python train.py --image_size=64 --one_sided=false --grad_clip=0.5
Rows from block 7, named by matrix and row number. Each number is 128 + 32 x the weight over its row's rms, rounded and kept within 0 to 255. All counts start at 0. Numbers have three digits each. After the name is the row's rms in percent of the matrix's.
# short1: shortcut pointwise conv (model.blocks.7.short.1.weight, 1024x512x1x1), inputs 296-369
short1.39 105:156108104132133157109159096124233172152097089076126144103142170110075143100103172179138119137050157103046190166135154117120147148111101160128181140161105125096158115076086106109143103123089081173153214139155151089162123177
short1.40 107:122080107075145106115115082131145072134104084118170098222139180084148063057155102118082144073112163137095126135105081131142175125084082129104117157138078110074109120154185122089083155129102177120060056222128146123145133089
short1.41 108:000137125134081122145150096142157132070140143105154129106145120181126153089166152117000152163076096107139120142127081146095145122125127148119139131088156211082094175110116108143152112057152141067150157137156105082079105173
short1.42 094:102125144143081122095147104144098150146217094118201133089120089138078089138148117199112134116135167157136121103110131118168126152167158137137076149070113145167151116082170082116164170084173111118140098119144148120138108114
short1.43 114:082123148068150172079164148117136098100119119084106106107116126125099201150146120128161137131149119161107183100123165110131144174152096058144129097138151127174144100151147131190135110148110131055098093120150100160128091089
short1.44 103:094142103105116098162145122094141101113115113144130143134205175078102171180079136090117134119153133111119145128110092150101127081059074131140133147086165152085083116127157081155168085097195170112133107112072103140147114150
short1.45 091:093136104152141146177117161143137103125109127131097112101090143145086161130101097154150134170146110104082117148184117142094113132110096060088151111172100106065103074118064102145133177155171115143135137126181135133155150142
short1.46 099:121162106139106180078179127150161164240076082131136133151131079066142191181107126114130142135118109127155173175113100090135106120158121143167150156125081155159255147063108151159141124100116128132145114129167129117144163119
short1.47 100:169083123134141101107106109162116129080091130113157216108128119108155155096156167186141142148130128151078133072125162101173137158061127096121121136101138103103099122161162146063140109079110150147110148141084174159096124124
short1.48 105:128093119157094144136163179087116141123151082162123099120133098124170120100175137173086120124100174101153058109122080112147126116080152076151105136177139170129098106153094156116131085086075126207091134129146143122221120107
short1.49 085:061059145076101152097155162177093176101134111181145115124124126059172151145048097241168121133139159136105135134103160171125101158118119101103099126107184107131068111097102131092122130161150097148096087161117142109148125121
short1.50 101:132154127112085130144081082138145107171178130135120170133167123162149178099105118089076092207114159134127139116110183168114190150147067140129142099112076124114116103096164181141099096144120203140126143140135098107129109115
short1.51 106:090154099156068130162054136195153156143199139135109132147147131111137090192112105094126138131113135169084160170113103088121103099162134097253121161172137128195197158201136085170113084117177116174157123140125157137121104126
short1.52 104:103135109092130084159230144139077121156105125052161089093104114166113139116138120183143095133223222113087073174165075190077146108164198184058134116062065143181145094138130129121193191105155100225096095129109172202126134143
short1.53 099:143101153138112153146074122130108114107156132161140138115115062115058151146142119132121148114112124109098112136154156190111145123146088125089146120182152106115117167140049111147129175175130154078151113132159200164161167078
short1.54 091:158151143073157134135156195094149120109143155106125140076152138194170087101098158127162116132113065099108124185100172142067138152140161143131142130090139095121118140101144134150178157120148118183120172122131102138153122170
short1.55 098:130155142130141000113123108107124124130119123110135121134124161140128134099125137118098133127124144162159159115108141158194048137160128163125117111070070129133120122126220145155123150151109135154141172081093101074084125128
short1.56 094:146160126140054141094051144102185171113170176136104075131148145065174091106110106134134151140079130161104152153118080090104150135109099092099096124127045139131155149116116082132104101118167150167083107110127141159123066158
short1.57 099:108154170102116091077207158097176120149147060093136110087108152124102132133121147097170150100155135085111138078098118139138117202064079159109135147134137108097101131110124152107114124132116168107135101121127140119131118129
short1.58 107:136133083093046101091140114145163163120092088152096152187120165133184076109191171120113146030063102130123150120028082082110142141112153117181089157105135155137142132142116163111125097135118154117118200098106145130120109131
short1.59 104:111135149129099137112199151112143139126107113135125164157158135102166085126167101096138153136121164099114128113160058112095124147143098157073103082142065126147137137112130190104088074178161112148124106107128182100116105121
short1.60 097:143105157147156112163157103127089162065054110161144085153102096137097152103135159166142093123129103110137122089118134150119194119122128126115088148132160172127133181121144084128099134140107125097106115116107198114134105165
short1.61 100:084134144169119134090095176133132158121102138153072135125108096130112170084155084178091168148135092194143119136147032151137125106163130169147092092250109069112131177140113138106104101158103124170129150096137144097131143078
short1.62 105:156170064138132158105112115088115105096136151112158120110111104088091123159145110082165060124113127123091113053091179148164205151113092174131135145124156148070148142112100138128141137147186125131161111110179093112120120063
short1.63 094:142112115146063141117100218093095134141084165149153133111143144164130127115211118076139130152054151159137180130115100022168124112084128092099148074111168113111142161125167173129172153133160099140137105104141114122168114096
short1.64 113:132143145121147147129136173148070109137099081121160132134138136096070122088115083090128118124083124133155128201157076120156116149102146094155135148136117134156109115141172163144107123125182126119099092134136150183130108096
short1.65 098:122089159201106151110112137143138101104137122122115124137159101154146153124110161117099192163115131154136126137156098158122145123120146118129139139057077142137131158204094092172119101141103114066141083164113093150150036075
short1.66 111:073158113100167112094110126113126123144136132138083130111077120059179139092111119173102143122114151115160125117125135153131130103123107128127140194099196070142165137110146157195110100165083108109093100134154108124126111231
short1.67 095:136183169170122103086155151117131143196159149102149122140124121088099195145145137121131190119105189134141104242123101126126126140128090082059120126144125117107128134109086152116118139122144098156080111090168204137138121165
short1.68 098:138069164112126103119141146137100063084139162139132165132062074161134082156193085155109133110153127112081119118168120090164178151186111125125170083120132131165134136124126117112132109135137118126141118117084097138130121087
short1.69 105:127117100128115106098184124116159102141124094135123142148147103114174140117069144091086140093092091131170143109147102104114110109196150169154151120197145126136121089149117161116146151122166124145125139182126111148099161130
short1.70 107:212124079140202210117128121092146129154120134087162092133154113230137174117110127153169163124179107125069140096088205110120114149151136151133109114112082182117087143135158101152152119169107128121134154113093123076087184099
short1.71 100:109152175027137150145129179122113175134150122166136138146067137109139142142192095087152107136155145150132098152100113072101099129116150109128121132087094119129120102136115091071158121125083150097038092195153076200156078139
short1.72 091:073089151136148162105136150120141085112192065154122133155159135163131121142165101150124097110148103108123079153137107115049090049095107156103124136158078116148100153129135154052128151134077116153114099145098169116156103076
short1.73 104:108145111129142118141157113137150123223114095117083131193084143088074148141195142076130171126192160089075084126125157115181107093140147124116133120109121090096128141068148147167070139132152108174173141115151103128099087106
short1.74 102:115139125144115130162146158147132081114092154091164121167128124167116119135165093100124033175141237128188166118124144094178103088145115137078141138111098179180103113144161137101087200133105178100132067147159191103114159090
short1.75 100:074135104092122108092121170180148140105114154142137171209125118153086117168149121122138180122172107143135123118090166143123162081119129092168098135153140105146108141116151122192073170176133124092132147130076120119111087114
short1.76 104:086100184140089168166136197171150129125093139196113191081155096116128127121105062112148091100168133149122116123111149104100151116122154113189170154131130143083168145117131091114100221071091057144098150105116066102095148128
short1.77 100:148141077164094151161186163087080084171130121097189134078123113162136125125170133084162136120157134163150125180129151171079152187146179201173113136103126147201169106104184177152153159175126130097148147165076115092120094163
short1.78 092:075094100087153053113069162108100137109077126111104141146109120115144111152094136120065133099119142143108116110111101122138154082097173125118125121105127149134060134156136081172123104096099120080153180169119117095123137162
short1.79 100:125149164096112080147134123119149138081172126119187108113146144155111146105172110133194133149113138119141159114130105142139122131194074114087024123077126190103120156149158104120122108106164073112078135105097129139140148082
short1.80 098:136194128114093067087111115069148139113164115129073132134154115162115084081124095115217122140135130109161112119105139159168129092180152082123041059135105168158165098173109128142097125111195087142159162173128168138188159109
short1.81 107:089139062106144056079186151234146123122136131182146124162119154129100138186081130109109086197159134142130107086135139050083123113121088131150136048109130129098139143159116115084138130113153138129122059205097155089096159092
short1.82 101:139167110086162144146144096136128112115095181188148126128118160115163118133118152152000202147095154118107153099065132130106115171181107111101148137115127150092136170139097048119144103139168126154144145188164162136178103141
short1.83 091:109068067115114213110159185177137123181155146116124113113132103155115132099111124165108084118139135056128110098090116127175155243115160172169148127118107174098152125117195094156149146095137087130090164121098143091125115146
short1.84 105:155094171093128174137129121155159175125134123116137157163085138166113161139141016148086161172119098136183126128099132143129122136140069099111107137148129120166079140108165146139155166174120116116121165121159088060117136173
short1.85 111:206100094147125099147098140070127121120132133124120100123108097144113196107155135171105148116111139134115085135107133124090125127171151124139170142134111025124156145173132140090129209180139131085129146146151156151044159033
short1.86 090:089116141132130182115135098171144145166139128114118118164121127155122091160112112146130186107118100117107182056118152102127091117147108123158099150126148126245149130127136123098129138146142226096140151157094155117106085107
short1.87 104:101123136099139126148089098166121110183141126161113118092128134095145094145077175099146137084172099202080113140139133109135107134143153141123088081108147078119115153196177140148120116166138102134145133203123127148104118097
short1.88 109:186110104155148166161111151118144185094121156184109115090121141165148156108125102184142153146139136152083162150126082097144107115101114128105094121060129078151102131117155073087125157104058144166145122095202115138137158084
short1.89 098:073171152105099145155122092133123149120146130107126161118071118064104133067141147106169189164140081118132177080101136179087101092108123139119164142136252191118095155074123046125178138137160141156072119194154110113155126124
short1.90 088:141169151091161108053097151151150142121135092110151154175133118141114126096083161130088079132110187079115129145111082125104167175102169136091091171105158132125081115108170198172164097098173106103098121090112118124198099153
short1.91 095:119129131092131136100093119141119108126136109240175130116136145136161146145121174117161132153140099119056180166123134116102090105115165141067175097125117128117135065149116146113123182166099104170122145091175156168137126151
short1.92 091:183141129132117116110129088191161119110105148095165151075140120155104116143127076173147112156154103156158119144137104129140117072183111154151110152132105158095114097166131131110142131112127119078052099159186124195141194111
short1.93 092:074111108093099111138130112142142098161144118112118121099174148146136132135031172101147132105148120110152059190101149130103121126155139094120133141159134130133146118168112145131069097154129166088132106104132158084140165121
short1.94 097:139175093178127142093148104161126147123112092211181102117106133118083111128150194157133096129170158119123177121087118091155164117126118135141150110133123116133115111128059121160094098145114113150083136129114196115157245123
short1.95 094:150122154129150103112146173064072171123161124127185108144122084147186108139115163110153136119126145121119075126118165128141062158132168145114180128255082112120144099132107128148106092109187100155109116101121160169106151141
short1.96 106:119118127149109255103084107106118144182161153114117192133090136125111103126145109115131144124186127093120122186138160061153109090114121126135201162085102100092092107159105109147131109204186140137136083104150118126000169111
short1.97 107:118060137044136116131174107109154166081210155100115141106088146121153088122155182083077063098120161135163124145132074118100130137050121106153132121181127198125173102086052110221135098138100095086118105129075096139113162097
short1.98 096:129107153104102117156190099144103169132155129161141099087138106172068115126172173141126115152112119113084090150090080080109099124180094158158132135173085133096136170114119097110115170137145152120117079231078141198089151141
short1.99 104:148111099125179148045137177084141119157147067149156100180098138138059077115107134129104072104067142125180126069140136098176113151085180087121098168097129097141102181100112134153181167087150125150115089130108107113122132123
short1.100 100:089121112148123139151111136158117112139098086114116166112196093134145122093097117180209140115107153130123084131193099136137087130137123154178154137102147133135144205156170145191142165115074132100128077051129124109143115124
short1.101 098:071158116159113130136125156128121126053211109140102138120201149166098093094167143111142082145150126155094094073168204113122176122125099127153183188134157114091128117122206128168106102152173177095101110125132152119160138092
short1.102 102:171154105099087120148142134112143141117098127072119172122125123122097159103133128082113122111146151124151079205174079153144138115127155123161097131096146157164125171155130061109109166169106080155202096110134142153125086139
short1.103 099:141080124184138087154089100142147137097098120125133165102112161193080120076140141177104120179143145148137072118232165107123143142139136143107101098144128181123162118068157157157175137085126152140121133057072122122098077080
short1.104 100:130150112108074110086101074157139125142102138113144144118139030117087127131103103111117105129148105158135176079107075108130103099117128103106087122116148165084055138126111083107160126146169152129161175116111114112129140177
short1.105 109:145135135110180119124096077101100145129110124182146124125091134109082161121077142089097141172129166111107131154180113127093129128153127093080130108126120143101128092161132073194159131106171156186091167173154132147048102125
short1.106 093:201155159141121134150093100149133136170136133103162129127092173115121117124194092148112167120105106099126192133144112104077170138168119117140139137123126101087147156155115075103168158074124113105127123119167136091147146111
short1.107 096:210202186099163130086160102122060133109168122132150136130143172135136171098167165149163154130140145130118128129107151146130168117130171105105128166126161167109101164050092106156176102146140152135077131110172164112090110141
short1.108 098:146093058126096109103154092130111124176112045102156176125136156102086181149123186053109063108115114114124132177223190097195131101113123172156159089153092113085105081181152111158123116158121092112132075126127175134141115138
short1.109 110:152094130108054099109157108097104068091127152086109103144073128067131127160091184164188168113132125129143074090150131125154126130184157207114126046050089073110139141083143138084106095085136168125158103102142101073102102132
short1.110 098:155119114151148131128126147140129175112116149135108113152112116146119147148092076198166115138096163113066110060103132047154103163135117142151164120085133099146120128165084128113112164112136133102079119159150114113200101140
short1.111 106:137111089142120093118121203130140151191150046126107152109100139114153148120151126149157101116143126120129044109083081126145148098103150188119115111102174091114118166116111138131160110127100142127075166149162130137147180113
short1.112 094:068143100134101118130124123125163169217123155156103182135153113141159145130110148051058085138105132132107141050136177190145066104119096126097077125100187060128145129107149096077153128180084116101123152071096123078125102149
short1.113 096:120135105144094130209113141166129155128132081164148150129170130154120109157168186103190181092121133141145146098165161165112111153121098143153118176117150155109137117178099143183146173147090127084142101118118100157140159132
short1.114 100:117163208150120120118164127102197161113107093087128178195110112101139134150120086117154131163088104165202079076169115139067206101129169103015115161125133174124187163141120128121128154128162121089134111144170114132131071173
short1.115 106:229136116168132016115135150137130108132160102108083129121153170132113145143150195141082135164115132131133154117127118188158098123159147132114134119111157140096140106116149182088099137134124099155045184080116106068147156130
short1.116 102:113108119126144114172114072133140129119155121125116115084089135129103123129167133132092183137112125148081099098126101089128188100159126126147117126120131144087119114138143123094147098141074093113100121160095132116143104130
short1.117 095:143152116169131139103139164127134087156093118087152135105162141095118143140146136109108100128189109183164176110089057163059113136132118162105115122100122100146116156168133141163112092100106056155149155124111138120179090109
short1.118 101:085120118147112134146194133135185099163154074148154122229199139100100216106179147184160129100096133163127135120150160139145172103138151148118097146122122178143219096136163104112116179110096118049131156172135130112124172122
short1.119 101:133065192152187170116116077094133152157035147066164153134143175126112196113139093099095177148076123154094167122142141137180149094146166064105179142113139125128123137115155131185148136107135122181102130134177079121106120151
short1.120 088:079108151162114172129160147135169087094119106115122120108164152193107194090148116126103120130176093108136140117115113150096160130039171132111061113149084092149147174117135105128154162150141130134114078144116149147116141106
short1.121 103:127176095071141134144169126102130105176065148122143130139149087124114151137149112177106108088159133093136152133095114132154159147095163151088062138184147097095101172190105156082111208079119107113114064119149088095125097122
short1.122 095:120113094169100141120120148082105133115148135141039138112158074167082165151131137131118127103129159184113119163131168151134139113100143133142061137119118131097073151143118155128100050097140107134179130106105120184138132133
short1.123 107:116129055165080130099068146128170154171078094152134144111099114156126149100161126149149112119123175075169114082151129098150133255128145127138187180097172149132136119176167122116114124123110118109099081092135084091130092178
short1.124 096:112155184207139123100165195138132148162134084110106138165149148114108111081103095122118084135090170139157187134134067129146113164094071080122127165117138108120137134130094120190130136142179164107140160129139117155107128049
short1.125 098:090088117093120142153117065212077123149156111128147147093111121109064119146108186095065114120104173157109152112116126115149144131101118095127160133123070143129108087185234100163142085127070161177114089063117115093118169082
short1.126 100:172138163132105082151086170115196093138150126099124104151133148157137157134127117200193115136151153088167101141080079138182150150105120107096142092152157145152151251151140140123118088136102157117131121087119090169091145206
short1.127 110:121169094135091149116166157096088108118163100143122125089137079162141165105088104094066130147072129135195143129180129124136101133142137124144132081118149104122146154113094125064112156150084129140149104169168179116129119131
short1.128 097:161114120150174198100133151150090167122063123125141120186128074138151159135148129174115096120084142101136176144172168146140093186122166093102112169111152144149116117148145161161140094120125125103151122081148099208095127123
short1.129 092:074121074091134096157112175140105160156045094145082113108085050089152157081183087127129128154182113162126164148098148146099113155081121107126124120140071121091124147150084155152162131126121088087110152172126124112150079128
short1.130 084:153113112104144158127152119163112125186134102072123126119087113141102152147103174095119158121151091120142123183132107100103088184156106104125126086089152129120108150135158104133092101113125124156137133178126217155186139092
short1.131 090:094089138131087161115154124109137164103096107111119120152199133070123144112140080054128140097163111145082123178155144128184089148110092128153163150093117098103124171130150132106144127162072112115079067130104151105142115206
short1.132 091:114170145143173150157159118142132206127125063160135136150129101159141159127081106082136112152130085131179096181137129128086090176183116208160102138085131084120122131156048105087163087085108159132115126115222088167114112128
short1.133 104:105108146144112171159139116152098121170087108105121144133124194105104115239123135092076098149169120142127152127099087111152125160157182103127198100088173151105133143180142160139166125137072169126146117120112099146102106164
short1.134 104:146142098134148132140087101127107184171085138121109191109129095147132183091129115138101160136117096127091105122149100106150109121151119133159095140125096135123132145110062161174106192134121176145178068129085123073106159141
short1.135 080:130163121148085130186107101101139174081110084166118137142142100151135093129072104138091124168174147152108131102145125146160130173105169108203129177101064080130093144126110111079089118161159118138104164157201145174091153148
short1.136 096:107100138148116189115053090161144163163179095090126109145089151153132151109141113097124116133105100154099135117107156141098177097177127141089088127129171104102172161144139113154158106108106104144098142096052104134101168162
short1.137 106:173147093131154175085103190110183085074181164135134102111136117149077166129149131166145113112092119132137142129138139193166124085114119180173132104091117177114102109159162131103087053146114178124106146120122072146120116134
short1.138 096:084150181131085141133093134162122109072155102126201137101122176119148098114098084181120131133129121134181115137082161120122173153145122115082195156079125135097140091168131171192133083130138126088113121106110108092150124135
short1.139 097:119125062122096115076139183130089146155113160097095106125098151142120129200073111140173131107119140113125133135111094155079114154119107092139109128182132113036202124128131128196070077140114162117138153085150105084044131089
short1.140 091:156119116120113125124146156122134149143146119150131124190117069082069126132131104164153114151074123113142118127154163196110129074177113145122109107080195115166107115148159168083057110191166110175186132174160159136124124149
short1.141 104:154126135115085116044154151098111159049081123172161091150114103134056134117104125138138096142131155182098154109106094163031133109131121081132128116129086145149131108077114143110095191133128139208144110093086158123172141134
short1.142 103:159133188153090118150101141098167078161215124144123105132126111124128147142153131102125130126120111104110188116174149151118083146120165131103113100137079107120108103173153119099105088139196194137172130141146123156114121127
short1.143 102:162105176136143093125133156117096109115175187126088134105108151173134181062094094175091106203160129139164117108081146114124127145129141039137115122159140077135109138069126127096167144131103114139136103164162120093154118131
short1.144 094:192141099075128080181123144138093078152126074173155110091154111152143138105122164081182163093157124102101163088115123128093124140109131085104066135128111111087140126120091126107104080175073131203199106132134100130133132103
short1.145 097:117126130110145126070090192146146146139083170100131149170102137178127099133144121117069142099145109109168100194191132191150101117113204126166086159105084066086144158121118188113122198138137168139133095091152204088066179085
short1.146 092:176087100100145095130132103126143135173107108154116111158098118148072054079113167117132170145096112123153154201082136193082120140137105135117085118141098119167124135142189165084162097095108165096225203150105112135161119066
short1.147 098:135165100141110118087164121135149124090092113085151125116083113119144126130137105090089140092122091177140106158173173115100177134155201148093136068104179180117102114096139130169132076133076109092160172169160137108145121129
short1.148 105:135137161079125159133110125154034160105123141086159097114077053102142150133084106113130144090084095159168101130122180124142049105150136141168137114177147132134118113140166167145186108088084138133118130162166118132164113089
short1.149 098:127116100113096092095103075103146161131131096186123155082155118101100140106210150132083161168110124100123175168155177134142124163109136108163192142120176121158113093111111098111106096088103169177141127109078156118151098113
short1.150 112:150127138102112135058091120096119134105128136125157162118121126135146150104104152095108120147122154096117113111089121130172181178122119155072073112089109162132178202105116132089080071128119193098082101110086167129071073114
short1.151 071:121118176149127145133113135119110112105115169114126137095067079084126086086149113063141132121147110122099118197107126166104102099148146170145118108102096138142103111049037123135150137130080081105060108123117104101129124170
short1.152 103:142156133165145151119163175114143137130161144087119123160133111176136145097143139065152085130163136126178129121075110213092146199118128108109116176154127186122106132152111137184128092148145159071093149147113112075089078141
short1.153 104:118096128127109114193154168126101145128128194135121112105124123122119123078084104123128121172194101111097135157152155131088149148090129150113114160161090105095128119213149139075132099137114141107090174084111151120101119108
short1.154 110:069176103146150208126097169128090102108090135141116112120084085118208165121093104167126123129158147135205035128121123083129119137156150150136099159099098153103083104048126165118087227100065065144172162142170068123120124143
short1.155 105:064137125149048130099142133091091143140059141088071089137114150125147115099129104159115152112161110066160181077091152137151114151102185089204107165110146117081152088102125110124100072108124127220135105158148172178106122164
short1.156 097:132088107105106139086134143074160074135095131156117105108144141127100083138129099113124156169161155083132140150108107139156117139116100140099145159154092107116103168114129170067123133129121133098139120185127118165152114098
short1.157 109:119141132108143159085098172121126152132137134148115153103244079092119167101072094109132136178137196126101103161069080113157158162163111132118132172115075135159126098201121110103205135122093150106143096074055143139105147156
short1.158 091:092059110077145146121094163100127116085140143144078164133167123134126188113110103100107113134124162152128065155052181119141096131122092131172162166134062099112082155103145088090107132145117103107104131163083130125121157153
short1.159 109:114113096235104099139144085097145131131122118138117100131100182153054110094110067152163139134119085060126170123176152128163161138112087154115163105128175162170088155176124128149119111109105062144113081146130152115137165056
short1.160 119:153111136131140147133024149115131118091095095126142119159148094069127143098183155133107138157100161124071111108138159105124145096128111212142145130115145144094141118104133178200115119092117120096098124090116108099150101153
short1.161 097:136106109123096141183127142125102120081167128136162122104091135137108146156097147166169092138118104136148161122082139147138103132124147141111153091094107099125195105145089116131119142167158150176097155117133096094021115172
short1.162 097:091137101056090126119053126128162133141182138177133069130144103167129123169078166112190083184138179145100101163125123086176094132042034148148147142085129102134184154115121134155130102116124174151176156105124176128136084173
short1.163 096:126102149124113112068137124119082112168117147165075133076129148155107082134126162051093101143158075149097149128089166076131132138154105114087073124141107161125106171089144116091088058183109120155138192111071124142214134137
short1.164 094:111081130131170101092126123150087091100140036180110146113178148179105132114181150149127137091073136145134083156163149137155186167186150160104109027140131114131115175153148188089089073145116122130080184118170092076145119114
short1.165 097:103098138144110150199130149134147134084116093163149108110135159092100118123110171127187138120128119071151114111112105255147088087151159182136181089083188119130096196139118137078130093048126148146192111128131118173108108116
short1.166 115:169172047098175091154152096142146189121123187206165090120122108142144079133201124099175109110097126115069182106102090110087146180088104159099077127143093125167084144150159127102117145153197151161113115094110038180133104109
short1.167 096:173096099031186129080151100101075152144099119145130133107102142108145112131142148111167191082190170112098092147176104107129154097143153094109091110098114128128077115168139113063174138148167065150120114088106140100157144107
short1.168 103:105053131108107155081122106177110133152163146098145128126080141175146098188112157114100140087132111132160153180091043122153102181127141083136148103156117219128145147111144154121141127119159082152114142129128089119117137113
short1.169 104:144145102120095104143125082083118168077093078106128062141098093168132121112082148104101172157176184122107128059125122113134138203079106078096113177085091151076169121105104155117145100150103158116144126152162140092172114116
short1.170 093:129094119150065171102104114093103177151167129137137108172096191090116166116196181120123094080114114133153100117136154134081170093145184159163145145125128125084124170144175114105093135117100122108167102146132123120124098139
short1.171 076:128133152179174165176128156157188142165120075123175139125171117127111119143123094157137125081091147107124137143112091097128158132134148171104176090125160158139130126170155088136147113077144120152115132097076129125155147140
short1.172 098:126113114141114108091103125111140166174060145179123035145082110116111131128131200154127127102149082047143090165158088153101156129117102163149100098138175174126200124136151132111119156140133183165104160103129183095133107147
short1.173 101:128142154104113129119148072142128103138129057091176096137129133109119127081181092140152147064135069115100146079135115161157118142113128163145153152117094141173157120083129104182150156104097131082132206119133144134118129142
short1.174 097:120144085131151055127133136130116153125126128131076131090132104067019182127167071146137080155100128116161148110147070130123188181114151158136138095125151110103152183111100120136107118125176109125101152160140166066160108175
short1.175 103:223107100159137115102160141141093103086142140121113123108118141108118088122143099173049167108113114111189109138121131149123158159103127127073086136120151139128163134152088043123095155215104102129099141114098213160179107185
short1.176 093:109146137127128153113135137141141166135150105124079090172133098167105127189136118089111096176108122107124138140089123131176122164066107145133172114119145083161142124106161170090088098117188129128167088139099148173112099176
short1.177 093:160106137105138114101085129131124080149197134129144138142115210115144067156117113098139198108125175116102134114127148146081131153092157137138102154162100143112187171168114160118139189121158118076113129160090166090158105143
short1.178 097:142152091075093103107137099127168161118125080102143078111140088140118141090144125129177193149169120117111111101130139148088117136192122105138072156133132148145047162161137158113160080131113156155126103186152119148128078177
short1.179 105:134165097077150094126156137157101171140139149104098155080190158116104126148144100128118124188160134121153109116142201112097107150171137134170108120134054087118161132084161111085169116123101086084120166087121151141099101171
short1.180 105:081132110150159156119077160107150116096165103127110125067088156106126141133134148131068109131126100132134104116094185180111121208142093089129154129135150128082108115136131063146148097142120163173101118185097110146138149194
short1.181 101:116116156115095131094115131129140135200143125086144106091110099099154094089127165117204072137151128150099101144140121138137145098121093154088079106124141184108121076116117120138132110112153105076143157134083112112133197161
short1.182 098:081120167134162141068144120095112128112159161115105126144177143112056108122138142110150076112144136134148125135174159139140073178061135184157163150096171124112132165113103119117154074104067119107174110095096104139147136159
short1.183 105:077128139072120074166088135046165094149184099114118123085124164168128171139158100156170139129122149118120119094145149133120073175061121127133180119050146101190137134148123102156143136115165112112113056178167125158149122140
short1.184 094:069132147099126046094083169103098121138142126139090081129108168121085108143110170127131100132194136136140130141136131090116089138139119141168113086142167171071147143087066140110152154114114161102060175123159148175120154135
short1.185 102:183108089149146115137158098108136099129169104089234168145096146149076129133154121106166106144187103157124101120153152155100079168139119138090179193136168090171060133159119122123118132057148167140116166166122157145124116162
short1.186 091:129109153106190147164071176115109100097124142108122137061089114105154056090117139162085160084127124064123135140133147157157120155136102157097157118114139125083132137127106101130166150044098143087100111172114164087100126146
short1.187 102:093113134114098126100098140102155091095122117119128195132130117167139165136150166120142130176153134150161118080159138136127190129128109160104199032135111112113106134099186098142130072117122139116143153066096181105141072117
short1.188 103:157135097099115136109085130085115196130164147103108130129208126088170176122167054125140122164095127180092100097139117183143136129148135154150132121131133078122086128136192133134129117124160172188132140142123131173167157129
short1.189 101:075177131149109142104098086101114165098156124165124121125141197109115131096128137079152135108074144087125132106178091134101157127124140130090114180111123140144114154178125092106176141157152114129135153168086154160153118100
short1.190 104:152159136079135128101107109083109090139091154168150121145114090149106110104168115176176139147138131092058051141105087138120162067108105126152116165150077112109083110146114150135102159097144137105136181126106119116135105079
short1.191 104:155183104117093163085122162101145132123173130118120109166145133107097130132131136022149132129134145098146096161194068182175150119119130135144143112152101189148142086121151124116109084143123098134145122133114076104158088116
short1.192 098:135102135084125136087116147154150139166096150110158107083118115113141150110120136142129094135097137137197073109101110131125163139091071112084123116120095167097158118231153127128109088097096116095177129136091113117133127168
short1.193 101:111101107117129160098097071123170144151112119130111133183095040088074155112153098148174116147075102108148133141088129109142149128086158124172115115141125080141160172092116178102105153109101172117099143122144125141125105120
short1.194 100:151129104110128151090170151134123091114165141137103072174115135079180112093084213058134130131081106181156095134132135057140125107130141116119122150172083142124125132152174105151133120177115147160150164123127121137103120114
short1.195 106:173156084151174092160070136149164203108135109122077114125169143174096102162112158213169096129098124140103093126091140161115128123096124096108082104105117176158147146139185120154111155173113084141046095125105111131116135088
short1.196 101:145091128162162127086115153145116106109144160116149104239149123116082151179123141108123123136072142106133075137180116112149144095108132112110080118109094164117158128121149114127144214117098027174096117085141183055130148086
short1.197 101:074186115134121097133181137167139110137165075124119126096125137095105133115089120143157112149135142149169107100171096131160110106130141124139124124116156139084116224159131068158096149068129120106126158146181150125078130135
short1.198 105:139129151137123101103091127180166121048117143168055146154072244127104126173093155137143169104145080129142124137115140129149055176163171121146118126102137067147106113141104095099125168102144105110189120106192085063140149142
short1.199 095:065148143133116073121142119118091118138145123121088122134131146117130146139165140151151155156162075130116108113123113112116161135106168186115195125115147096128115100145160156139108097050154144130125157122160117123189106127
short1.200 093:144151178091119134128148106084154080131155102147129086077156161150117100196106161188147132109097095134102116102145089095171110186165116135159168173084120114074153075132142100073144093153122138112151066109207142096119057171
short1.201 097:127132110140163118211122110140107107159133129169137115155132161145148162091071100143104112096157114050147168128136073087098151072118114083077104138144135092094115171062149151161108106136170122152133083118142086061090109140
short1.202 106:133157075120131137117140162121186127131130129127123122055169109110108121120145110077177142126123176107097124174139191225126088183136117142118053121155109100140131092151155105124114198065144197119100082182088140097098145169
short1.203 105:134162117155126129168167111102172142164158092175147099157183116125153135178189110108086064170159116083146139096144163153062107102127132131106093074129160107148152067141126083121110146215049133110117078149088119122150137160
short1.204 096:090162133073099129132104098126077153143163133132132135123105117052112119124153182048152135101131108133123084092161100178133092142161145116116074097139182142124107150104153166117114088085109094114150120134132155115120167115
short1.205 098:154080092121106074122115115124177107088145120123159119137111097146142177104130098098160138106101151160142102179174138077073116118146095093141120120208175138149120137128174116175152135116129081147104126180054150100072133106
short1.206 102:201171115077100177131115193076128167133119124207125146178105131133116162079152113189187107161075090076062115117209126143098192112118143209181150081100114183116121211143132099114180069087149121152137150117125102096148096094
short1.207 088:103184158093178136202117128135073157098128115130129112153100093085101132133140085132139139070135164117091145115115114108131112107110146175124125157088106128170147144145127119085145124102141106134109194116083117115128143180
short1.208 100:129073092157145091116128137083073114145203135134153078152089160126121136135147102146150148200084108104087172118109111121069171123157127109105120183118068166145135187174142064063087070098153159131127117078090101121147091089
short1.209 092:119103109162131226161112116117116143137095138119086117148174170079122132140132076114121142125135076174098119177131145136148198127137098124157152113116155101104074137144089103200157170073083122118154033116146142140104094054
short1.210 107:051147099105145119133117137103127126127108103129136131190099130123116086126134108171096149154067161122129185124133127062183070163128063120109210150119123125093127115125112145103125114173187070111125133109075122135098112112
short1.211 103:112139114106120079091135087247135195088134123192119132183106135187126160143168111165127126086149094105179111147124122102149147111111137143076124122122139093155145144100110145173149089104086127127184094121192131100114194140